{
  "model": "segmentation model",
  "dataset": "cartoon faces",
  "train_examples": 101725,
  "image_size": 64,
  "crop_scale_min": 1,
  "horizontal_flip": false,
  "color_jitter": 0.1,
  "num_classes": 10,
  "encoder_arch": "vit",
  "encoder_norm": "layernorm",
  "encoder_norm_position": "pre",
  "encoder_activation": "gelu",
  "encoder_head_dim": 16,
  "encoder_fused_qkv": false,
  "encoder_bias": "all",
  "encoder_qk_norm": false,
  "encoder_parallel_block": false,
  "encoder_moe": "top_k",
  "encoder_kv_group_size": 2,
  "encoder_num_experts": 16,
  "encoder_moe_every": 1,
  "encoder_expert_mlp_ratio": 0.5,
  "encoder_experts_per_token": 2,
  "encoder_shared_expert": false,
  "encoder_patch_size": [8, 8],
  "encoder_conv_stem": false,
  "encoder_layers": 6,
  "encoder_width": 320,
  "encoder_positions": "rope",
  "decoder_norm": "batchnorm",
  "decoder_activation": "silu",
  "decoder_widths": [64, 64, 128, 256],
  "decoder_blocks_per_level": 2,
  "decoder_block": "basic",
  "decoder_attention": false,
  "decoder_upsampling": "pixel_shuffle",
  "residual_init": "zero_last",
  "optimizer": "muon",
  "muon_scale": "original",
  "lr": 0.013,
  "momentum": 0.85,
  "nesterov": true,
  "orthogonalizer": "polar_express",
  "adamw_lr_other_params": 0.00096,
  "grad_clip": 0.5,
  "cautious_weight_decay": true,
  "ema_decay": 0.995,
  "steps": 9100,
  "batch_size": 64,
  "epochs": 5.7,
  "lr_schedule": "linear",
  "final_lr_fraction": 0,
  "warmup_steps": 180,
  "weight_decay": 0.02,
  "adamw_weight_decay_other_params": 0
}
Rows from block 3 of the encoder of a small segmentation model, named by matrix and row number. Rows with one number within an expert belong to one neuron, the router's apart. Each number is 128 + 24 x the weight over its row's rms, rounded and kept within 0 to 255. All counts start at 0.
Before each expert's rows are labels from the 100 images, of 14976, where the router gives the expert most weight on average: "strongest on" is what is common among them; "peak on" is the class under the peak. Only what is clearly more common there than usual is listed. The data: cartoon faces.
# router: router (encoder.blocks.3.mlp.router.weight, 16x320, trained with AdamW), inputs 128-191
# up: expert up (encoder.blocks.3.mlp.up, 16x160x320), inputs 128-191
# down: expert down (encoder.blocks.3.mlp.down, 16x320x160, transposed), outputs 128-191

# expert 11
strongest on: green face; orange face; yellow hair
peak on: hair
router.11 [128 125 176  74  97 126 128 163 107 142 156 126 135  83 136 163 113  95 147 128 127 142 126 115 157 101 121 173 112  85 171 136 122 130 111 126 138 138 139 135 118 112  97 137 134 123 113 100 144 130 158 128 177  97 104 107 153 184 117 187  94  78  81 134]
up.0 [206 127 132 143 161  81 121 160 100  76 142 146 120 116 120 172 113 133 143 129 160 138 158 159 144 106 176 130 122 139 114 110 114 101 146 129 130 103 124 163 177 101 128 181 129 111 151 155  98 113 135 117 130  91 103 110 142 168 136 170 121 122  98 141]
down.0 [160 140 124 154 116 128 126 152 134 126 135 157 102 148 145 104 130  72 134 144 161 145 111 116 138 149 139 135 118 111 115 121 123 162 108 135 116  95 162 130 108 124 103 131 127 120 119 109  93 108 126 111 123 134 143 133  33 116 139 160  94 127 152 110]
up.1 [ 68  83 106 117  84 126 125 142 115 111 113 162 155 121 119 172 101  96 126 149 120 169 110 112 157 174 155 163 105 135 172  99 125  85  93 139 112 167 104 138 150 143 157 120 123 105  95 105 116 130 156 144 133 128 121 164 104 105 164 158 134 126 149  93]
down.1 [135 146 128 118 155 127 105 128 107 157 128 154 141 127 143 115 108 107 115  96 162 142 139 121 146 104  83 201  95  84 144 194  89 140 100 151 136 150 131 133 147 133 155 138 127 128 119  83 124 104 115 145 107 177 156 122  93 123 176 145 105 110 103 151]
up.2 [ 95 138 169 148 111 112 159 104  98 123 146 136 147 131 105 127 133 135 107 136 118 156 104 134 107 138 160 129 107 150 137 108 142 136 138 164 127  83 118  66 128  93 138 145 134  84 164 112 143 156 189 111 120  95 120 147 154 171 150 140 122 109 116 110]
down.2 [111 145  90 146 131 143 119 123  85  92 129 165  97 131 159 123 102  91 170  91 133 114 125 136  70 106 130 148 132 162 128  73 102 120 117 101 179 120 174 147 130 112 156 114 131 100 147 121 126 126 139 171 119 107 150 150  96 138 131 114 122 128 149  98]
up.3 [111 102 128 137 132 159 123  82 123 149 158 211 101 137 129  88 114 151 178 121 149 131 101 107 148 129 131 125 104 148 149 100 112 136 117 110 157  94 111  90 113 134 101 106 138 126 125 124 164 108 126 148 146  77 162 136  96 117 114 141 138  96 102 107]
down.3 [134 118 123 103  80 108 140 113 162 135 108 142 140 141 139 102 151 155 102 143  77  98 105 112 156  94 121 117 148 133 134  58 124 155 132 159  80 166 141 134 117 147 126 102 156 138 110 104 136  87 143 168  82 127 127 140 154 113 133  76 109 133 162 130]
up.4 [104 127 133 133 141 125 116 145 113 144 124 141 131 145 160 131 129 136 120 178  96 151 121 126 126 148 106 142 126 169 183  99 117 124 127 152 100 156 120 104 151  97 131 180 119 113 119  59 117 186 102 108 167  78 132 105 154 144  99 117 147 119 135 139]
down.4 [146 131 104 137 133 174 158 110 119 144 157 136 115 131 137  81 143 103 154 161 140 154  81 135 143 134 111 136 145 129 138 132 110 172 135 153  96 144 112 112 149 114 150 123 189  85 114 136 174 113 116 125 127 120 134 128 123 148  91 134 132 109 132 124]
up.5 [ 97 126 108 117 119 148  81 145 181 146 119  75 133  74 133  98 136 180 127 157  85 128 130 145 125 140 140 112 106 107 118  97 120 139 102 148 130 129 121  97 118 213 130  96 113 160  95  91 116 135 154 161 140 159 117 136 137 104 128 156 154 128 112 123]
down.5 [ 83 124  94 140 162  67 113 138 154 122  74 164 167 106 126 104 129 110 113 106 115 148 151 112  65 154 122 129 183 106 114 100 118  95 117 129 133 137 124 166 131 135 116 121  67 140 125 168 154 109  92 113 183 131 118 126 123 130 143 119 128 137 172 100]
up.6 [135 158 186 124 147 111 138 129 137 168 160 136 116 138 117 138 140 147 121 111 109 134 158 136 128 116 158 152 153 120 131 138 144 127 112  88 154 159 147 181 119 123  91  95 110 149  95 143  86 149 126 111 142 119  82  70 146 135 110 144 111 143  71 101]
down.6 [125 115 143  76 157 135 141 104 140  70 118 130 155 136 129 100 115 100  76 103 156 116 124 121 139 126 127  67 127 149 160 172 115  91  89 159  86 115 118 115 135 124 117 155 149 130 146 136 107 153 168 112 118 106 104 141 125 141 124 178 155 123 143 125]
up.7 [132 103 141 116 111 139 124 148 162 108 113  98 129 114 131 139 140 137 105  87 103 121 132  72 130 140 154 111 156 138 141  89 133  95  93 179 121 179  89  97 132 127 168 101 122 118 116 192 120 161 114 151 139 100 139 100 142 102 135 134 132 169 103 123]
down.7 [126 124 143 126 128 143 173 112 147 131 120 106 123 176 152 127 135  92 153 109 139 124 154 140 110 144 122  88 134 116 159 123 152 132 163 116 152 150  94 124 142  94 131 134 145 158 123 124 111 157  98 143 126 147 168 160 166  78 152 141 122 108 148 148]
up.8 [151 115 101 177 111 125 162 142 130 111  48 142 124 122 103 162 179 112 140 133 111 129  93 122 149 149  98 110 154 161 141 128 144 112 124 108 131 119 156 113 144 125 101 135  89 140 116 166 168 166 145 136  80 140 114 163 156 164 128  84 116 145 117  71]
down.8 [120 184 129 107 147 150 145 178 147 129 132 152 201 115 102 123 114  87  94 118 113 165  81 113 125 105 115 142 120 159 121 111 174 134 145 115 116 167 144 117 110 115 121 126 121 111  92 186 132 112 112 114  91  90 119 128 115  95 132 148 149 143 116 143]

# expert 14
strongest on: pink face
peak on: clothes
router.14 [116 154 179  94 159 117 184 162 174 147  85 150 152 121 136 125 158 109 121 136 113 141 132 101 168 106 150 117  93 115 138 104 119 168 138 139 120 100 106 105 114 121 133 120 115  77 137 146 143 123 164 104 150 131 148 118 135 168 100 128  99 108 161 104]
up.0 [132 106 127 140  86 137 128 122 165 130 137 122 118 140 113 180 179 127 152 134 124 137 133 140 147 118 127 148 130 129 105 161 135 148 140 110 149 109 135 129 104 115 146 107  93  97 117 104 124 115 131 131 119 119 168 152  90 108 124 130 125 180 152 148]
down.0 [135 154 123 139 132 144  94 112 107 131  89 102 129 142 107 140 114 115 127 121 162 122 124 140 116 109 175 109 118 115 142  99 155 126 143 120 134 109  91 109 106 109 131 130  94  93 167 149  95 154 126 116 100 120 121 139 126 134 112 135 151 192 165 123]
up.1 [130 145 152  86 121 121 203 138 142  95 135 157 149 131 140 155 144  99 104 145 138 110  97  97  91 155 131 114  99  94 108 147 124  86 184  76 108 130 185 104 108 126 127 154 166 136 168 132 170  90 127 133 118 139 130 130 142 102 151 133 136 112 100 134]
down.1 [168 153 175 131 101 144 139 123 124 109 132 126 144 126 115 144 119 124  87 148  89 139 116 114 161 151 149 103 118 156 161 109 130 164  88 159 131 136 113 176 116 169 168  94 124 104 106 114 117 107 120 119 134  97 110 157  85 114 125 119 137 126 143 152]
up.2 [175 142  78 134 135 110 134 162 119  98 146 115 127  90 150 105 126  90 161 110 120 133 151 143 111  92 109 100 110 106 115 131 161 132 132 172 111 143 146 136 129 117 115 145 128 115 126 140 165 139 119 128 162 126 122  81 129 127 132 109 141 122 157 118]
down.2 [150 112 124 117 144 118 116 106 153 111 137 157 121 125 131 133 118 129 125 127 124 130 119 120  99 113 118 135 113  62 101  97 111 130 107 119 133 122 100 128 121 118 163 149 122  98 123 136  97 123 123 106 142 163 159 148 132 165 152 110 186 145 161 108]
up.3 [123 153 170 131 123 133 100 148 140 144 142 136 139 137 167 145 151 149 115 185 108 100 149 106  86 136 145 101 162  59 141 119 136 141 129 133  79 108 118  83 122 132 101 151 114 107 131  87 178 120 139 109 107 114 127 158 125 146 147 122 120 152 113 152]
down.3 [152 106 123 148 107 127 156 133 185 119 109 132 137 162 114 133 115 135  73 114 155 149 137 110 148 155 144 125 125 155 159 130 130 116 156 134 124 115 125 159  98 127 172 142 127  89 106 136 120 124 114 127 108 123 140 139 135 128  97 155 134 173 125 115]
up.4 [149 148 173 107 137 149 122 167 157 127 101 114 117 143 157 159 159 126 115 128 139 130 116 148 133 165 110 111 103 163 180  84  78 123 109 127 156 140  47 117 102 127 114 158  87 117 108 129  80 167 141  71 159  98 106 137 121 145 116 122 130 173 155 105]
down.4 [120 136 112 127  98 142 174 124 100 172 151 128 117 148 147 131 145 120 119 145 128  89 141 138 140 156 103 102 142 189 136 194 133 125 151 127 164 128 157 154 156 132 116  89 112 126 113 142 161 144 148 126 165 128 157 114 129  91 104 144 151 135 113 114]
up.5 [124 137 111 130 122 128 111 103 105  98  84 128 115 144 136 128 122 104 137 125 158 123  99 127 118 128 137 153 134 181 159 131 107 126 110 140 134  97 141  72 100 141 117 131  98 134 122 135 167 139 139 130 142  78 105 183 117 145 157 127 124 121  97 140]
down.5 [134 165 167 115 144  91 102 133 155 129  89 140 104 160 129 112 133 123 166 103 132 129 135 140 106 103  94 110 105 153 123 142 114 150 112 160 115 103 150 156  93 130  80 104 127 160 149 108 128  58  89 181 134 117 125 124 106 133 126  99 164 133  96 127]
up.6 [ 59 113 143 124 167 141 129 118  93 106 112 111  88 141 125 154 112 132 149 123 100 171 133 150 155 148 134 121  97 104 147 131 129 116 146 133 172 135  88 129 104  95 148 113 131  91 116 130 122 137 104 138  97 126 115 104 155 155  88 117 116 118 108 108]
down.6 [140 122 111 118 139  99 120 146 135 206 123 136 149 118 127  83 103 115 118 115 158 142 123 137 162 100  92 122 132 132 105 153 125 132 129 179 123 110 117  80  93 105 143 135 147 139 143 128 102  99 164 110 123 111 108 121 128 131  92  85  92 116 143 114]
up.7 [ 90 138 115 119 144  95 172 111 164 130 140 134 105 114 159 113 120 145 104  88  95 116 144 133 131 133  83 106 166 158  70 113 142 147 131 115 115 146 128  86 170 118 120 152 140 147 135 115 114 135  77 129 154 103 131 139 139 145 116 116 125 106 125 122]
down.7 [178 162 135 123 122 130 123  93 165 123 138 121  89 166  97 124 135 144 132 130 156 128 127  87 150 166 119 143 168 136 190 108 107 178 139 136 130 121 140 122 134 166 147 132 137 148  98 122 115  60 115 141 139 124 100 164 131 129 107  98  77 121 113 181]
up.8 [138 127 126 167 111 144 147 134 169  62  98  63 115 160 131 108 140 127 110 113 125 121 111 154 112 137 106 127 158 140 100 196 144 126 129 111 134 132  99 122 178  93 197 142 143  89 138 123 133 157 137 119 152 146 151 101 128 167 127 127 145 111 153 100]
down.8 [130 107  69 131 145 152 129 145  95 112 114 129 121 131 142  96 136 117 106 125 109 106  90 115 143 139 129 133  82 118 137  89 126  93 102 131 136 164 124 142 152 135 124 119 102 127 147 118 128 112 184 118 137 101  93 120  57 137 149 150 149 118 123 108]

# expert 8
strongest on: beard
peak on: skin; hair
router.8 [159 150 116 128 117 117 121 124 101 141 105 144  91 159 121 114 147 122 115 110 118  99 108 166 139 121 144 112 135  99 123 140  90 161 164 133 139 104 101 201  78 132 103  86 108  95 165 162 172 142 150 120 114 112 120 112  91 109 135 122 124 148 146 136]
up.0 [174 131 127 127 115 113 119 161 162 111 148 210 175  84 107 115 117 120 126 158  99 132 124 122 110 109 145  95 125  94 135 140 132 119 102 151 113 158 140 152 118 142 112 160 122 116 105 111 144 121 101 136 112 110 189 122 134 122 132 153 123 116 116 136]
down.0 [138 139 141 172 153 100 112 148 158 141  64 120 148 164 135 127 147 100 172 165 117 106 141 150 101 129 132 128 130 174 105  95 113 142 135 123 138 139 134 134  87 161 134  89 100 148 104 163 150 180 111 139 101 109 109 134 139 135 140 138 111 165 142 117]
up.1 [179 133 103 106 136  88 113 128 117 124 128 127 137  76 155 128 131 104 173 129 149 154 158 141 120 127 102 152 106 145  94 153 155 110 144 143 170 134 159 137  67 137 114 128 107 128 129  96 156 104 152 138  70 140 120 128 145 101  78 121 131 129 127 100]
down.1 [141 107  87 136 103  99 157 136 103 132 122  84 149 139  67 124  89 136 158 160 137 116 137 125 126 120 120 148 165 123 100  94 128 165  90 113 158 121 166 121  91 108 133 131 141 134 136 137 124 144 104 118  69 101 150 145 147 127 138 120 103 128  80 123]
up.2 [ 98 139 140 108 126 100 117 134 177 108 123 156  89 115 131 122 144 117 153 110 140  99 117 110 103 142 122 121 129 155 103 126 135 143 159 110  97 141 150 107 136  92 155 136 127 115 142 122 153 121 107 107 102 114 180 117 144 129  93 162 120 153 129  86]
down.2 [113 131 123 120 138 162 158 124 126 116  99 132 123 151 184 139 135 107 102 152 131 129 144 120 140  90 188 147 152 133 144 117 104  95  83 130  99 133 129 128 124 118 105 154 169  75 126 141 128 143 128 113  88 109 120 139 105 120 170 115 133 137 114 110]
up.3 [115 132 114 120 155 124 162 112 163 155 164 125 132 141 121 175 143 113 130 146 122 138 126 138 128 155 158 139 150 111 109 137 125 109 116 133 108 165 121  99 115 170  82 114 128 152 160 124  98 123 147 136 128 132 160 137 125 122 100 113 134 142  72 102]
down.3 [123 139 128 145 122 150  94 112 114 135 140 158 117 182 140 175 110 113 149 118 137 102  81 116 140 124 101 127 144 128 130  83 121 130 103 152 128  60 137 113 107  99  89 139 162 141 130 124 128 149 120 173 126 125 126 120 122 113 117 165 141 116 150 145]
up.4 [133 124 132 145 165  93 130  74 130 133 166 154 158 114 104 179 128 125 105 143 147 115  98 141 107 177  92 129  65  80 124 117  87 139 124 113 134 185 154 151 109 125 108 143 153 116 177  54 122 124 158 127 150 154 129 127  75 127 118 117 149 172 105 118]
down.4 [129 130  91 166 121 158  92 121 131 128 141 155 151 120 158 129 119 108 108 107 121 127 117 163 116 174  98 135 123 133 150 161 114 119 156 112 124 117 133 127 123 125 193 147 144  83 138  85 134  81 147  86  96 140  94 148 135 154 155 136 148 120 132 107]
up.5 [170 148 130 145 139 152 120 104 141 141 138 137 145 128 129 171 130 103 143 132  85 168 119 140 113  86 148 141 148 113  88 135 158 135 135 123 163 104 124  85  83 103 136 143 181 117 134 121 127 118 176 154 143 116 112 137 160 147 130 141  65 192 108 145]
down.5 [156 155 162 153 122 138 124 128 120 118 122 131 105 116 172 125 148 149  98 107 156 136 110 133 122 114  97 107 119 124 136 134 146 149 152  69 113 143 100 180 107 142 142 139 148 104 109 141 117 156 123 126 135 100 152 176 116 142 130 142 127  97  99 109]
up.6 [171 106 165 140 172  73 177  98 111 100 105 166 140 116 124 157 165 109 102 114 139 121 134 141 173 120 103 122 145 154 149 110 107 132 159 150 136 109 123 104 138 137 127 110 107 131 126 167 154 137 127 178 107 140 125 150 184 115 105 140 101 141 114  82]
down.6 [114 120  94 135  93  87 145 134  91  95 137 137 114 167 151 126 103 106 124 166 118 127 155 137 140 157 121 123 130 154 114  70 148 152 146 132 183 128 108 148 102 137 117 130 113 154 153 161 134 112 126 174 112  86 104 162 134 112 118  93 128 122 123 167]
up.7 [102 120 141  95 109 115 115 108  93 130 111 149 140 134 142 170 164 129  90 117 137 148 113 163 179 101 134 127  94 120 142 100 100 121 124 125  86 156 140 155 122 121 134 126 113 100 128 102 140 173 111 151 111 151 129  89  84 127 172 119 124 181 138 150]
down.7 [132 167 147 111 127 114 132 150 115  98 150 130 131 102 104  95 132  93  75 140 144 154 117  90 139 105  99 158 168 116 157 171 133 137 117 138 138 129 112 123 108 112 167 154 139  98 132 146 127 118 120 114 125 128 129 112  96 116 119 149 117 160 121 128]
up.8 [125 100 136 113 134 134 108 114 127 154  98 103 131 111 131 163 152 153 130 148 180 132 138 120  94 158 136 126 139  84  95  88 152 140  93  85 156 120 134 128 103 139 132 129 136 119 119 154 161 113 106 132 113 111 181 156  74 131 144 102 131 125 163 137]
down.8 [134 117 155 118 159 167 131  87  89 162  78 122 147 126 132  92 116 105 138 133 100 129 109  60  90 124 213 113 119  98 134 128 147  61  87 101 140 117 142 173 139 138 113 110 125 118 137 152 139 114 135 144 135  99 120 163 114  90 180 105 144 113 149 120]

# expert 1
strongest on: orange face; orange hair
peak on: skin
router.1 [129  89 106 132  81 147 122  66 188 165 114 104 122 189 104  97 117 186 140 133 170 103 152 116 148 146  47  80 161  95 120  91 117 142 155 147 140 116  73 125 142 127 151 114 140 173 119 134 142 103 100 155 103 144 120 112 162 151 126 109 140 139 122 155]
up.0 [120 118 104 127 106 146 127 115 154 142 144  87 156 142 123 158 155 159 131 114 151  94 112 152 113 128 105 136 104 105 130 116 131  96 123 159 167 132  88 131 145  97 157 103 137 138 146 127 125 138 114 125 144 155 137 168 157 126 103 121 141 105  67 125]
down.0 [126 128 165 121  94 128  82  90 123 125 123 139 131 124  68 154  78 122 135 119 121 151  99 153 132 119 150  77 154 142 117  89 137 157 114 118 171 141 147 116 114 108 161  79 124  81 134 187 107 106 101 113  92  88  93 160 118 132 154 152 137 104 122  90]
up.1 [ 90 116 133 154 132 186 146 113 164 140 145 120 116 133 130 124 115 126 134 122 119 133 109 146  86 159  71  82 145 169 101 123 144 117  83 177 113 191 139  99 174 150 123 146 148 150 134 113 156 164 166 140 115 106 153 121 118 106 112 155 148 155 169 151]
down.1 [132 110  94 133 129 163 116 137 112 148 150 159 133 118 169 113 100 113 112 110 108 146 143 158  97 145 168 150 144 152 145 117 119 132  87 164 134 126  66 129 112 129 124  97 152 152 130 156 120 113 124 102 131 105 119 103  66 134 149 173  89 115 153 131]
up.2 [168 133 147  86 115 135 114 168 109 161  72 126 154 135  96 123 161 138 142 151 183 137 150 109 119 134 137  94 100  93 138 123 167 147 150 111 116 124 125 109  71 151 110 117 125  97 129 128 130 120 148 118  83  79 130  73 129 128 119 131 150 184 108 122]
down.2 [119  74 142 132 129 145 157 132 125 124  75 108 106 139 135 100 114 113 126 155 118 150 136  99 127 175 109 137 124 113 118 126 128 137 103 140 111 108 176 180 126 139 116 171 164 150 150 103 159 110  69 131 105  95 149 103 124 102 131 162 112 112 129 108]
up.3 [110  99 144 121 105 111 121 127 111 127  99 137 129  95 125 106 123 133 144 129 115 115 105 174 100 111 100 127  96 109 164 106 112 116 144 134 123 153 129 131 128 120 161 132 101 137 142 189 144 125 155 137 108 124 125 119 108 150 138 100 180 141  47 134]
down.3 [114 160 159  82 164 143 148 130 113 129  73 121 107 174 118 161 143 110 161 119 144 133 115 134 164 141 128  89 110 148 186 127 129 148 132 134 128  89 168 126 125 141 119 151 120 138 101 116 160 122 163 144 112 100 164 167  80 142 190 111 155 100 109 131]
up.4 [ 88 130 111 120 101 151  91 159 148 110 182  93 122  88 112  94 161 145 121  80 140 112 142 122 133 106 101 134 126 111 116  89 157 116 140 160 166 111  92 134 136 146 143 130 105 104 110 159 128 115 145 133 165 123 137 112 118  80 124 162  96 141 130  99]
down.4 [189 121  94 134 112 110 130 113 164 112  77 121 190 121 114 136 172 107 133 125  83 111 175 117 188 156 108 122 163 154 143  84  87 134 124 176 131 108 145 175 108 164 150 116 157 165 122 126 141 130 124 155 120 150 141 131 121 114 108 129  99 145 113 151]
up.5 [134 153 158 145 102 114 150 116  83 137 104 138 156 136 143 141 130 121 105 118 126 129 120 117 134 134 120 100 101 112 113 104 117 169 124 118 111  78 117  77 127 176 152 155 145 121 153 139 109 130  82  95 101 101 130 153 152 190 140 121 101  97 182  81]
down.5 [138 152 138 121  91 120 126 138 156 136  86 101 126  97 128 148 180 145 149 115 103 105 121  84 162 114 100 184 136  91 166 138 128 114 117 104 124 129 147  89 158 130 131 133  90  85 116  75 150  88 103 127 161 114 132 110 108 110 140 145 143 109 118 153]
up.6 [116 122 175 129 177 111 127 104 117 129 136 117 126 112 139 121 116 114  95 130 133 125 117 157  88 103 128 120 134 112 106 144 132 101 125 159 112 144 164 107  94  99 165 125 115 120 147 138 141 148 154 153 107 115 121 154 117 122  61  84 124 164 126 122]
down.6 [186 114 133 103 112 131 131 102 158  89 102 118 145 132 161 114 128 150 148 106  83 134 113 104  96 125 122 149  96 115 180  89 151 134 137 162 137  77 107 133 126 168 143 147  77 136 129 154 131 129 141 100 135 102 122  92 155 130 161 162 129 106 140 154]
up.7 [117  84 106 151  93 190 156 139 150 133 156 106 122  90 129 154 147 124 141  91 146 121 157 107 107 161 113  75 144 122  95 123 143 139 119 152 113  86  94  95 162 126 135 145 118  89 106 129 121 139 121 139 122 101 152 126 150 122 133 135 160 121 118 145]
down.7 [ 96 115 102 142 122 171 125 130 144 105 162  86 150 134 118 164 135 152 175 137 119 119 141 110 160 179  94  83 124 118 136 103 134 103 136 148 115 129 108 129 103  96 106  82 163 131 133 176 100 120 169 107 136 137 153 133 113  78 143 116 140 136 134 111]
up.8 [135 132 119 130 154 164 147 127  79 150 137 102 120 140 110 185 148 132 135 122 134 167 147 198 121 126 106 133 101 137 135 137 105 125 161 129 111 118 154 143 153 136 111 105 114  71 144 155 197 117 106 140  89 139 127 167 115 110  67 141 158 121  89 111]
down.8 [131 150 139 127 141 176 100 157 123 145  94 117 115 152 147 103  95 133 117 113 160 110 112 156 127  98 176 126  93 114 118 123 140  96  72 131 156 131 161 128 116 119 101  86 166 145  97 133  71 130 145  93 149  88 124 110  73 120 156 133 139 139 141 116]

# expert 5
strongest on: white hair; grey face
peak on: clothes; hair
router.5 [113 136 132 122 148 129 104 118 106 125  85  86 148 152 132 150 152 172  98 144 106 110 129 134  65 122 140 129 113 118 139 169 114 111  90 114 166 140 191 152 140 151 100  93 181 118 156 100 121 133 152 120  89 107  69  86 130 146 150 118 184 147 152 149]
up.0 [159 161 151 118 122  87  94 138 156  72 160 104 131 105 128 100  88 112 136 102 109 110 119 186 126 100 101 145 129 141 114 115 164 126 109 135 114 145 183 105 102 125 149  83 101 130 147  87 162 178 157 100 124 119 140 130 116 143 139 117 140 153 104 107]
down.0 [119 138 161 124 118 132 149 122 131  98 148 152 169 108  75 131 111 112 120 111 113 136 119 148 117 108 178 142 122  95 102 151 138 127 129 132 135 116 128 108 101 151 119 142 120 147 104  99 147 132 119 122 125 130 164 108 154 169  95 109  70 125 141 149]
up.1 [130 137 118 129 127 138 121 151 123 152 112 113 127 135 117 134 138 163 120 122 136 141 140 163 111 165 156  99 120 113 117 111 145 111 138  65 112 170 138 132 146 170 128 136 124 130 159 106 142 162 106 163 113 129 151 103 175 137 127 146 147 108 137 129]
down.1 [124 134  56 153 139 122 134 130 120 135 143 145 124 132  96 141 100 145 143 146 140 113 106 121 146 149 148 113 106 126 116 141 125  98 154  87 148 151 144 113 127 114 118 115 121 135  90 158  97 154 143 125 140 101 126 123 138 118  99  76 115 106 106 116]
up.2 [126 170 167 132 107 123 108 150 124 101  97 146 172 130 126 130 166 121 120 121  99 107 105 169 113 155 128 161 130 154 163  94 109 116  97 100 125 120 146 121 138 153 125 102 128 130 165 116  91 129 154 110  85  87 120 154 166  96 117 114 144 162  90 120]
down.2 [109 111 143 135 125 126 114 113 173 103 112 131 143 114  76 129 116 145 130 145 163 117 133  80 116 115 115 120 157  92  90 122 129 111 150 126 157 114 102 143 100 118 164 155 116 105 122 161  70 132 152 101 108 137  68 107 118 169 159 103 119 207 139 168]
up.3 [ 84 137 102 159 143 102  97 176 131 146  96 148 148 151  97 170 157 122 133  92 136 153 137 170  96 186 141 147 109 117 130 173 156 120 145  89 136 130 150 134 132 138 131 119 104 104 110  74 121 142 155 136 128 151 176 111 119 155 101 137 157 179 109 138]
down.3 [101 118 147 121 113 156 124 148 135 127 120 155 123 142 120 155 109  71 128  79 153 113 113 123 145 111 169 101 114 125 104 134 154 112 118  82 126  97  90 134  97 138 147 127 104 152 164 120 160 103 144 139 145 145 149 128  90  79 156 124 146 103 159 154]
up.4 [106 126  76 113 160 121 142 161 143 127 122 132 156 100 104 123  94 107  94 143 131 134 141 135 134 163 151 110 151 160 143 158 125 115 140  75 105 125 148  65 159 148 156 119 143 110 162 125 105 159 101 156 181 135 121 123 108 135 103 136 162 129 167 130]
down.4 [100 131 128 133 123 129 154 132 120 134  93 135 117  86 164 157 144 170 146 101 103 148 129 159 173 150 143 137 149 124 141 124 145 123 138 139  99 122  92 168 110 170 155 145  88  79 122 118 137 145 144 133 145 125 123  77  99 111  83  85 142 112 160 126]
up.5 [148 129 137 123 103 123 149 133 148 111 105 126 168 146 136 142 106 102 123 160 158 154 176 126 114 112 161 144 133 157  98 152 167 166 158 120 155 107  74  88 151 151 121 157 114 133 116  84 145  93 184 133 154 143 147 118 137 127 109 105 161 128 135 131]
down.5 [112 138 182 139 123 173  94 169 132 162 110  93 119 135 134 136 129 154  99  82 137 107 146 165 113 130 134 106 113 119 132 129 125 175 100  99 120 167 102 150 125 166 102 173 157 113 133 130 143 115  92 158 106 129  94 139  97 164 125 101 149 129 142 125]
up.6 [ 88 159 121 141 116 126  92 167 121 112 168 118 174 150  83 137 158 127 151 148 123 125 157 170 112 104 133 162 128 137 106 111 112 105 148 141 141 135 154 124  97 139 139 107 105 110 144 141 126 108 110 153 119 102  92 132 110 131 119 147 165  90 147 131]
down.6 [134 165 153 134  82 177 119 124 147 108 132 137 169 116 155 137 103 120 161 123 121 109 164 132 146 118 133 114 102 156 110  85 102 124 142 158 123 148 102 143 148 134 100 155 127 137 116 118 115 123 124 113  96 170 153 140  61 104 148 161 145 105 137 122]
up.7 [132 107 131  99 132 115 126  86 161 126 168  78 118 107 102 149 120 124 103 122 127 125 122 143 142  98 157 126 127 112 153 142 146 185 121 126 100 103 168 123 130 124 125 134 132 107 146 109 152 137 117 122 130 148 124 149 112  66 133 133  91 142 119 180]
down.7 [139 113 112 150 144 111 108 164 151 154 128 133 136 162 113 170 136  90 144 146 113 144 127 110 157 107 130 138  93 145 112 103 119 151  98  77 116 161 169 116 102 170 128 120 121 153 162 147 117 123 119 124  76 136 146 165  98 138 134 127 142 145 136 180]
up.8 [119  62 138  97 112 137  99 126 131 101 162 147 134 114 131 125 129  91 135 116 140 126 175 129 128 138 122 139  94  92  98 102 133 153 130 114 173 115 112 126 128  90 125 110 191  74 116 123 161 176  86  94 161 145 124 143 104 120 123 113 101 156 153 121]
down.8 [133 147  78  93 121 142 127  87 142 134 126 141 128 132 117 132 124 124 141 162 125 138 135  79 149 164 113 138 126 126 126 132 117  76 141 120 132 137 109  93 144 121 137 131 116 178 130 102 168 128  60  80 138  97 129 109 144  71 149 120 174 143 128  95]